A small encoder-decoder audio transcriber, trained from scratch.
Model: 4.09M parameters, log mel input, encoder arch crnn, encoder norm batchnorm, encoder activation relu, encoder depths [1, 1, 1], encoder widths [128, 128, 128], encoder rnn lstm, decoder width 128, decoder norm layernorm.
Data: trained on telephone keypad tones over noise or synthetic speech, 39062 training examples.
Rows from block 2 of the text decoder of a small encoder-decoder audio transcriber, named by matrix and row number. Rows with one number belong to one neuron. Each number is 500 + 40 x the weight over its row's rms, rounded and kept within 0 to 999. All counts start at 0. Numbers have three digits each. After the name is the row's rms in percent of the matrix's.
After each neuron's rows are labels from the 100 texts, of 14976, where the neuron reaches its highest value: "tokens" is the input token at the peak. Only what is clearly more common there than usual is listed. The data: telephone keypad tones over noise or synthetic speech.
# fc1: MLP up (decoder.blocks.2.mlp.fc1.weight, 384x128), inputs 0-127
# fc2: MLP down (decoder.blocks.2.mlp.fc2.weight, 128x384, transposed), outputs 0-127

fc1.365 102:530482496481488535491458513555475550486580560471537497481508517521422470398508543507541487586559536489505497519468516489508531410443556520590517528470482573489472534524497501480512532510462470498529542452448527435418441461523519524480508488561551548443482453473517516506521453456428487556469454479529494528488471453512470514522568515457504525498545484555590499459543550427434481562531
fc2.365 116:513499500428453529575538520440542488481546587501453441532520518397444541486506530482462438545477502563576465519535414441569470476450497552467516487529517510467506494477470551524484532502488446533453524467562526441493512502486514571461493538536483492543456474397433518514481499519569564512440521512449492486482540480449572546480485461499507535567523483440527472453446486515537508510519
tokens: " "

fc1.338 092:537539503528510515471495496557491530451476546472463406469489524516479450581463467511492560488533443471504491533514464477450480460533566481491509494521560470551500478493498513530461509480416569487511454529447509518505514445512538491527545501493507396508553461475453540529489537500525500503406608581412587485496541528541459531455547543524412565515519478521474476534489496396492496517505
fc2.338 103:510509529534542488450421441491504542505402472570544401539492523512483492507502487507554439512519455509445513430442467478516512489526485403510491489444458499510565550520439470526532567443493430527486544525525455545529521462473543510462463492433558449555497536499581489583581459459548518533494587536489434476481495490484448517459479521489512560489505505506549484445521465520526494516515
tokens: "6"; "b"; "a"; "#"

fc1.81 080:455501590536521519540479546563546509485542558509499426535440504501586472517494471583521532542544486528493503476488522473499583517508538433574533522498476572572529527513542548442483603524468428463457462544500517531455460444533486498467458510516501397490516493453515476527509530557448518539433525510416459489453474507460503470464532543542461520512488449532520522509524518495544431478535
fc2.81 064:516474457510569510448460426496508465569442405536469476463480453543454537581509491447506498446499484461537471461467442499504557494551495432465401469453484473549503496508512551494538466540514512556477528488489449495590578551503536463483444474493482514550528557502443554558571536399515480474540559506545493511504574458494480524503520531532466505442504472474542500501443470481498536519461
tokens: "#"; "0"; "9"; "3"

fc1.63 090:551537502537477485465455511569515523535556581475459472475547595512534463505456495541465529559527498491485474490537505402484514483534542458506478480519538486493449476471499494494478560505460452411537442419494620520458442461536554560451463456495535424519438468526507497451537528498497430505439499535439470544473445501493474483519536485460511532529471505554584466523510531482464471551540
fc2.63 094:500501523512483514494469474417505530540426385469444432464500387458467523498539501458511490478489423504467472481534456504505505528461527478499502533450467529499493496498512496563499457565508560597464527477544454517534561466495514485504497489536444606456566543422487517500541475426551520486515551554600508503560546477497527466499496547526457537541473510461505453478493427489523538481509
tokens: "#"; "0"; "*"; "d"

fc1.245 098:510503532533540538520497517553562512609441520471476542448482600525477559511437524549528492463518515489499499548546491480506483457537572473459447443537516458439443477476414539415548490518499497461513454531541430506479529433534544525557452482530457457420547511477476490491560477476507488504497500500520510588559520441544502483490520495434527521504562512428479497431513558528508492489437
fc2.245 101:532504445512454486458582552554478469471603556491494562494467480508489489537421525522510536483553552555493454527485607479505574537465512558504538550495511494517498530486486487533532513463502506490505501517444555479538526523510510529452568457499476513492505431457521492557428456530489427423524456574471472455468485493507499549546518429448429510442484501575437503516532462452478453509575
tokens: "6"; "3"; "4"; "2"

fc1.248 120:507556497481516534510522568505436545493603527475490501456472515517415486468456509499510516563567510487470478559495525516523552458486568448538513511461492525563460559533480538494452509504455469435517533479502538523381451478568533528459493475498522465420481495505462492554454432429476500569500422474497485558505522481481484549536478480422504476445516441482550465493534562416511493560499
fc2.248 144:520541463482470529543510495469549468455482542522532442462451526487463477423431556516434428533519477496536455585531485547528526487475527487514499485532460500568532526449516570463473506496500515552560553506481476496482488536528482503463454541595476504542549539432405554523513451438488494497474464544396507506533570529478573497511448521542505535493565480414483479454417511474472518520484
tokens: " "

fc1.71 087:504539478459484477495481486424443463460577579513473494499499539536448478457490533579438445536584538440535513492567437547526526559451549597438523555523479539487523500502508427513472445498566533493497549460479516469495538481570469542539482518509454499490465527537492474531482528524515480479490502481474532441507464486511395550499448524480476496450557425514460544522487563463519581516548
fc2.71 094:542491500486523493538560529483530471533461507506492497494530491579543463428562519517487478485492488485539549507502470514468414497484498530445547480557521492478486503550533520567479488522526495477568456478439517482526420501498488508529480382469494444622407447535391545524479527573572495515492469497467495557488538513484520464515455530437442466559509444493496561564545496465510461449506
tokens: "6"; "#"; "9"

fc1.9 105:489552492504534511514555507508556524466507510480458505526446542505474574555467484570534473501478459519532451520536478514524494473485493484370515473522572486507477489456443540492516449486490456521492521543502515583473428490539524511548465603519474447480485506441527422547481587536486477525493541532476585540549534445498471539410474498455477600473537494435490502484525490482446565454459
fc2.9 121:450516485479530576480512525553464542461519513492482439503506487542457410449484564599461518468511493536461525501438537491515534481521498459567576417499508515505498532484429451534532518475484447477513516538528519549505410534439470518505498463533591414497437483517482460563506448555501481507468503521450470474504571474573525555531521532431508464517481538481538546485471529506424517445434
tokens: "6"; "2"; "5"; "4"

fc1.324 120:489559481512523487506517482518388474470494504500477500533484508522573461487414505500466519550479495476510472479561516598552630483495555447459476580537511463451578598468549496532519479500462423499545482559534487515572521502541502534424452539492459491519500476483495517483491480461438463484539434499479476491556508538488444482443439479512448537490482507435453557532531487539510472521541
fc2.324 151:483480551461519556466514464484455571561487457487523527537503511454437572521527432526539410524481512488560585455495589469507436476504520474489521555479477503503485544496535573448588455473543429578507588490518453504502440473522454522540532568519527507456465452542487546452517465500452581519545473427560510525495497502439465511456500491517520466469537447481563511486521502493505458500482
tokens: " "